Weights of a small self-supervised image encoder: patch size [8, 8], trained on histories of elementary cellular automata, time running down.
Rows from block 5, named by matrix and row number. Rows with one number belong to one attention dimension. Each number is 128 + 24 x the weight over its row's rms, rounded and kept within 0 to 255. All counts start at 0. Numbers have three digits each.
# v: attention value (model.blocks.5.attn.v.weight, 384x384), inputs 128-255
# proj: attention output (model.blocks.5.attn.proj.weight, 384x384, transposed), outputs 128-255
v.180:117114140091092124127140138129136098101119123108134088147132148106123108098152154137147183117120120159152170096111130107160132146100136169157143138152100129122138167103128117122134167110149126131132137141120179136128153116139136091130161132153124115132124086133129124124100102146082090121078142192158162122105134133133132115110130146137156097126164111126150125118098108094114107126167
proj.180:152157120142130161115125133112116144114110149156096128075131125173101119146121141118133119121104142136093083141132127132158125141123118116084103168090157147137136110141131085135109076098087146128141147156089128117106158078104127147203127151110138130112104102134125128093129141132180133111156082121076131141143138113128151127165130121110096133117147171156118137185147113166092123174113
v.181:112147171088112125105135138189124118151088116148107106150112093125142169121157118152087102116176081133128108145124121140131126123135152162126116143129119121172142124161129114108173190066111108141142115134123115112168134145122095116095149110147097142122140126167139094138123127095094131152151112135135121116142140113129115144146176121108084114132165115161116085132124139103121122124148
proj.181:157098125105139096171184138102124144078132122132125178183124154126098103110122117118200185128102169168112128076195131127127123130125129122162136118129131118107125133085132099158130078142139108141129134113148125155091154120102146138096080108098148133123143120121124138140125150168155135105083140116122164122149118150126140164121104127084153121104112131134144128095132077192104104162114
v.182:111133139112142157127167092099153121123163113107128169119079124161133135145075140181136137118101127164117101143154117108088176125183157116115113135123136145125114130162131117109154080136112139163106110047115087095114117152144111154101100121113098117178118143091177125128124108100201118148124138128134162121153131107198117154163157121127128135122096160161127111119095129099121147155136
proj.182:142134108134126105132133118121148123122125116131147134152173120116124144086137105131131146124108112125186135134094166093154087115123086152127133138121093113098106090122133160154085161149145130111093140112156153159133095150133107134134156155129122121127131170163109168141158136153071130112106112112117106112134131139043141115102106140064141121121135066099149168091144121133113112106175
v.183:140099118119117137112102097168154148125148139116095100148095073129132134133086114076127144135162116114169064125136111139123106171133076113132115142111146128173146093110137183108108170129132122126169151073079142129127130155115101126115107112162113151172150135130151095106175139090111106147127156121152113095143122133117158051137142115080097114163132141101124064121139167122148141138097
proj.183:161137098120123130139135134106117089160076098140180138139153179105162105136154093145128141148092147121132181118163148108109121096099107142080139115147120137101089117161117142125138109151138087137136117125182121123141067127103152149117127089090143182111121146072088150177106103172156145124126155129132141120138126096172107176135129151151105154111137116135122131067115113147133137122148
v.184:124149123153139128084103109169107092136142163146111152124121108113178133121149117113119092163149100091131125130141096142122117099153104132118095099130107123136110102130169127121171166133108091062164151137151116121163111150128125116121123130088124119140169114168104144109137133142103133121171135079098130149112158076118160129123158125155131124145105128133106129129161091156089118108103
proj.184:099127141141159093106115172120123141114107109120134118139129169102096122106124122141169120100135173133088155092149116136140129156147185101165148133164160124141191106129099120140157126118143132192112099093122110092109152107143137146131166150132159141107136101133139094128117147098145117139144143130180128127146099146143060145153111111110168112109133122141124076173088137155194111125098
v.185:145116117109126087142121146105107124132120130139103096104141133113176133078136132105135133130131173133119162108115117139183152118142101177142159110120072125133118156131121177160144120117146145145118106143150164141118119114158141104123156153125188130117082138123104141121122145134100138102157080113142111135170136132131097148113071115119153125119171090100145184155114140127150154188149
proj.185:142115124181100132126142127146131095107134098129151196133128106109106083134125109142102113111152125111142132114137096142121162158128106075128096126099197136189131119151111094105144150091128153119113113121085076091146162143094148124117124119162126108153138101142154133121120120125145131138126155105126141115087143166154165133159167120122100112141112160137139103119093117178128124128094
v.186:094172110107119152165149105175111148153167084117145149118125129182052127126102145163093141133158114137117134157091139132134099143118075097171112112115171148091137118136137141116108096037119132157105128114149116092124156099129114123126128111129122122157111160156173116127153147133100123138145126115124147129116179082104136164130134120080095135150167112128127124116120137080098103077140
proj.186:156112153181098065146118169115138077104111111182105118122106127154148121126140118101159181099113142182152161137168107106139135111124164150123126120139114157159116142127129111117093115131157121119135145157141153147149100190184119111111080129155140068134097167133121101139150142124110129164100107149142125115159127096123143083104158137150140135151104135094170101129120118176160093186154
v.187:128088135137161126109137099124177096145135132145140139116133139134166116141127133119123120118080160124152130101159118133114127117121162099111137167126099104185141135120141155110136141189151120121135130090134134131127124135128147108138123149158134157149141056103099129099126091128138113143118134114169122118131126118146106088116096132142128116126067143145168113162136144124151126155080
proj.187:133149094114130180130111104125106132135112126092126113122124103096157124134126091133120083153151133094120108151062145147135122156168083127087110135136153116067101094130146158120132126130134133127121117140097105120129097094105135177139170170096127123141132120142142157115144123159128090116151128128088106121141124125113131150151113104119117124104153107122110138095136135095124137079131
v.188:115109140124124116119081138173165096150102116169135091104153140091175131051135135117128171142127092111142118122128109136105189149145162084105146147113131112153106137145122148096151109178107128133125124135112145115169142131169176130126145114155122137155128117124093081121106090152131129127138106067143118098153094147125106094159076126115117120138129119141145118163154163081157147142144
proj.188:185119098120131125151168121123097107157167134138125163156142094095096123152118120119121113115090127130176107113124171120129097125122106179139102106132155106155129072108095154144158137121153114136136133176117131160133136111069143153117152127155152087155101110129144167086114157160114092147156134143106144159121174143155149130139127118127140115130142136109141117117154090134065118093080
v.189:123141117179173130093128082104144132125142151112166149118105138129108118122106125139093113153082127114145128130144107157173147082173152132102142143148115140141122118197147145123119136112156131139109101129119145110110141122159143138126139150126116131111129142127107171147169100127129142137150137115129085117124122126146122124125105124115097138126096136127152127144159099097070134170140
proj.189:140129124145142141150099175162123106151147094160102140149119083120149123137093075146081115116127129134171112090106131165109107127118126107151133141134117150136136184118122150131093143107133135159118129118109092130148092173111139111137140164133116090157150134136129116111176120133157121149119104118098122132191149144106129142166120091088134114086081116094130160120128102111144123109136
v.190:107162102120080125134125130152110083098140114110127091132147163091178153126182113106103126128154089114154167099164122134138110104120137197124105118143108134161106127120107162110169135102128096101171124121168110137111080132120152098134158151158092116108134147148137165112130103131103072147137156124128174153084179112172121129121117150170151106136105131090116128121166142174113134139099
proj.190:140158152139152146053110146112122154092091186129104137139138100122105111097119149103145127129126149166113093098132157151123165131164133101120131152134106103084159141133111108169109135100108141194133110132133135123171171079125109144131137134088150144111152103172129096144119195131171159148115126117141120113148080140060105131136125109104139125115174164126159111158073091108128116133113
v.191:080095126103110098149114148119136139109139167115084117120090126140113126100082179157143142145117179142137147128123118126137135109141122098146125128115117126097115161099146098135133064094143148077096125140106140097138156114134132144121148133158134138122127145129118150116116137114110167089140116151127110105140080148114154155134135137157135081179164132087139151119117127118133147158182
proj.191:171123116153129140129141132155102094112146108129175150131152093112097140136136116123135148134125146108114101165153131105127130140133116130131115122080130151141137141119079120138134177124104120135134151116124151152155121142132106099108101143109107119155101135126118110102087128151122141160159155088130170133104167127148117142144183189099111173109094147126141129134153144169157120084093
v.192:125078082129172125125127088124123137141156096111125125133142143113110133140076118120130131131152149119120128118130118124109128121140141132109159113132097137101103094139128132134145110170118132117100142121044124081069124122143073120164104114134144151096121132131092162092111136130145151130141116138141117106143135133141126113166111132097125160063166107108099162123083131108109137076132
proj.192:130146165149114142109113140130121121115128153125123128064102081083135139114137197116154110124112146130122164139137119119088113147112108168128129117124130108139155147132112099144093124162136129103122125143140129214137169128129141142112126137135182139116134157131150080151119168116083120131123119129149139113116135100128116131163091138156156131138127128118119107135178147150110126173122
v.193:129143132151109101086150159109133106092119142126159142202085095121156116167146171100128181151137116149116153111106136114148128112123139112116119163149122116148124139132072086138107136145138135120114123130135133092206176133107127133150135177109105095159108161112126077165108072144138192103148146088112137119138123128147138121168093119130146105177102171151114135131114128120150117109161
proj.193:149053144095140107150158145125115133187144106095142103134154159147136131113129092147134090178162129117133108136163119127155136095153128127111128114130123178139153148083096205111122141126107109134152120132129135090086094112133136130105145101144130160143140133105147145122111112103172132146085117109109133144118132168122141120092145117124117112090139167108163152126112114122098122115090
v.194:149112104130169063153073126151124090132125111147151087163143089094098135125104130140129138142109157150137134128112150125148100117141096114093118113162091131133129106146121112128131138130120108143136128092142151140074138137161142160123122152143106119125123123128090117120110144150125149097166192155169161104144113153113129137127168127119112148113154137104129165113104134090130113136129
proj.194:110127106092126182139162134111121128083097116121101130053091119109136153136109169111153145108154113102129151157143129101122133121117183159135118137106157144139165162144117122112082145132119131070128162167129177182147104134132111096120133121153158140110103119166113097097127163112151122138105120099128121142120108131120138122159087145130153138127109181119127128182100114131124118098096
v.195:136149117118096145114134132110108130112124094139121130146150141121121118149155158167117165150144096148164137118133127088154077156147168110118098121136141102120144122152061086141094122141145152117134116127156092140169107095137105115141130144112119093138115118137150093155115142160156180119132174081127135136143101159122138124107130164121129125134119144102093163110096122123143140113128
proj.195:139096122071124092143087144126122119147115144133158106165113117173142134136125141124148165141153126140124111095149129121151114071128135141110137122145115171138151146104122171073128122143093115108129116157126172174110172108118134124076106109128139115126136102155131122110112101101123144158097134123131123108119127132142156131094138135156146104110154154137225182142111102145092140112130
v.196:122181151132078164111156134064105127109146128113116149100143109101151130143148104141122120075153159117108142132143099157103165170114127099131131126147154126160168083109134115139161118151078132131120127127102099112139092080114148115132121077135117127139115139123132126106103134098151097130134114104107130155138154122124146075121075101154150123124085129133115116147197110113155185165102
proj.196:112093111152188114141101138112135146152108139118148142152122131143129096103121096118129096138129131151109103102074130148165138120119097115138156132098100118108131147134160155101144134120110117126112145163167089122108142147135115150127168163121140132132122085117190164123152131129121098110142133129155125105103159104135110155138155112114087115114175089157162120108098166149074142107146
v.197:059127152116141111105154122134185151136088128099126155128113126144129097178130160134159140163149082141120162162183113134110156138145147145122107136163132105147153110125147111172151125139104102113137077130112123125199087115096136109128154132121079155133129125129138070128105123146139090124131124148110110160143128164121174128081117129090143085143125112116102096116142165110111123143120
proj.197:147107125140122115126115129103128142130151135143162134134170148153130151118123096113093132135112124149124070082105097122141152123141085152117137118138089159144101142131099140121095119090140106154172140118149091149122163143147161158102142178135111099150144088150127155124126121118148167180152127144111107102133132129123085128133151139174092126170099056141163146094089138101132112116113
v.198:105156103121137166117131127061083104138129133162076109113160124097106096084113080116122085108102140120093121125124126132143164136085132130127183129116149153171118127089109172128115126120079145123129157132137155139092136102125201132113131104135185108155144143113132131128128109111161125120108126116166106135096164101132136133131097097163118185129131114119124121164143124158132145161090
proj.198:169133163143149158127130118157206130156128121116122152121085120113091114128130140123113123116124113162140133114109105147107114132151110127141119113121114116069107135152133103129139118128133123133143143130122130087120120172114070107142158165137107145106124128121126121135126147178097091147167138146107133138139109155141130117141159092156102086098157142122078114121126162113122122127164
v.199:150090129111115141153110146172121142128111148131161138116084125177119171120110151124125132146123143104153131148124155113137116119168122139110110128126126130063113187090141142149136126106175131142110145124135129094126119168134105148108150140152097136099136101137142099134171129141097115150101152160100146145111143089164109178132153151114123138165139139148130124133123132148114102132147
proj.199:100177101139129101126146132152107142114151105140124131112145133117142134149132112152144118128110152101131112150143119137108145146114090124122098143131165101158110070157150137153146159106124134154154124076117150119144104100155150137145073093135129112144116145146096150154124128127110177102095112142143096155130095144118106113097141130091126129123114086117097099137203121112147142133125
v.200:159105141132127138140164107101123134136118152104104124130162150137164104120137098101126109148169121119111123138104117185109104127107118121095118142134164115115149111064131144121164135125132119160113096065141145158113131128098095135132113156114141111110131133149128124111147073134138102144142139126095114115108160110105092081163178147070126117160137171138153139146125085140136126146147
proj.200:081133110129102145111136136149173065142135117171106115091081090140107161123118105155117147091103098146126126134168111087134144114158160127141095097136123114162138121139090106148149123114098117104154146123137138122129089119144138100178122098148101151082129139151160163096136160111113126174129143182137128141110134138150147162136164106144132104127128136120107123138055144124089122094135
v.201:130080115105129098176156132139120126127133129098108117145158123158152119135124121128147180142137109128121121113159112135126142116125192163131160133117133145157094115114092164156136077151178141119118122182144126153198126134139109112100147122122105113181132167130105136118144113105141153148104137077128126179141168111140202119112103121141120109114143101113114131136114118151155134128109
proj.201:107144143183124111100104137122119165139116098112120138147130128108137126111156159112121080128126121113103121159123117115140132153112087147120120128127139131144116094108107149146098184141138113138133086124152111095132145102111155152119116133118174117138121111127138083121081126114149152140109126174134118123153120173118116155087108161162123128126091108082139137118131119105132126134190
v.202:129096131133104119121144090140132194149109175101120131174135118163165103147149136125135144126114123109091140127099104152116132143153157126124141149119092119184107128073145167153145115129162184107150153170158143132175078116112120113113127118113117147150113146129135092131142094148094147134140082147106093149120140147105157119126086149082136120143121107110084101156100078143121146100129
proj.202:135102141148123166124146134089110109127148128129096152151154163118099156135139087101100102135100117142132124124126097102173123161155089102141127122153159138090075107127086127158148160108140109193155116084124099106166160116132131129137147140136101128156138140110122186154126124109117139157127189127104133122087133160157119159078145116137124108163124117128129065117161146123156112119126
v.203:100116174102162124083123162141127098144092138114111156102112122111125088118100126140132123189156127133112142112185149106142109109092154123125122113175096116110155154119116113116116132114112143113142104096164104157147127117110138089156131178130151083046139129169140081124103127125148118129159155089142110136095117131084104109111171157081132145135130128130132094103127141139136138153136
proj.203:159134139071126157153132098160154107129120119177124104166101156149095103169101170110112177132113110150131087142125140106131107087136113135128114125145178130126144115144114090109121077117106125133151154116102143077109144160131138138099136077098092129159115107150146193127143113110103106163128155155093172092157084156139117149145160129131142105102143118137134196141126117114123104085077
v.204:136155135154108161096151121108110185135118172151116122142116110125173150114164119123073093061053155095114123102138138125125125178130116070118101164117119154099111148100147175101169140117083166129144155118127153116127131114118131143144112128136147155162128110168135117078147098109115099123130148137100131177121103158148139160138123116129140151127112124143114138143123094068124156143114
proj.204:116098102108066146174139144141129115106131127069090116157146191139118098133139116154142119126156103155161137160107153157144112133164142124141122134094115082170146106147124117133149125144174123140103134126156080103141154079137108125164155162154109131104139157093149122149139138188117156102140139102144122125077113095138132111103116111086148123182149149112145059111093143138144155117137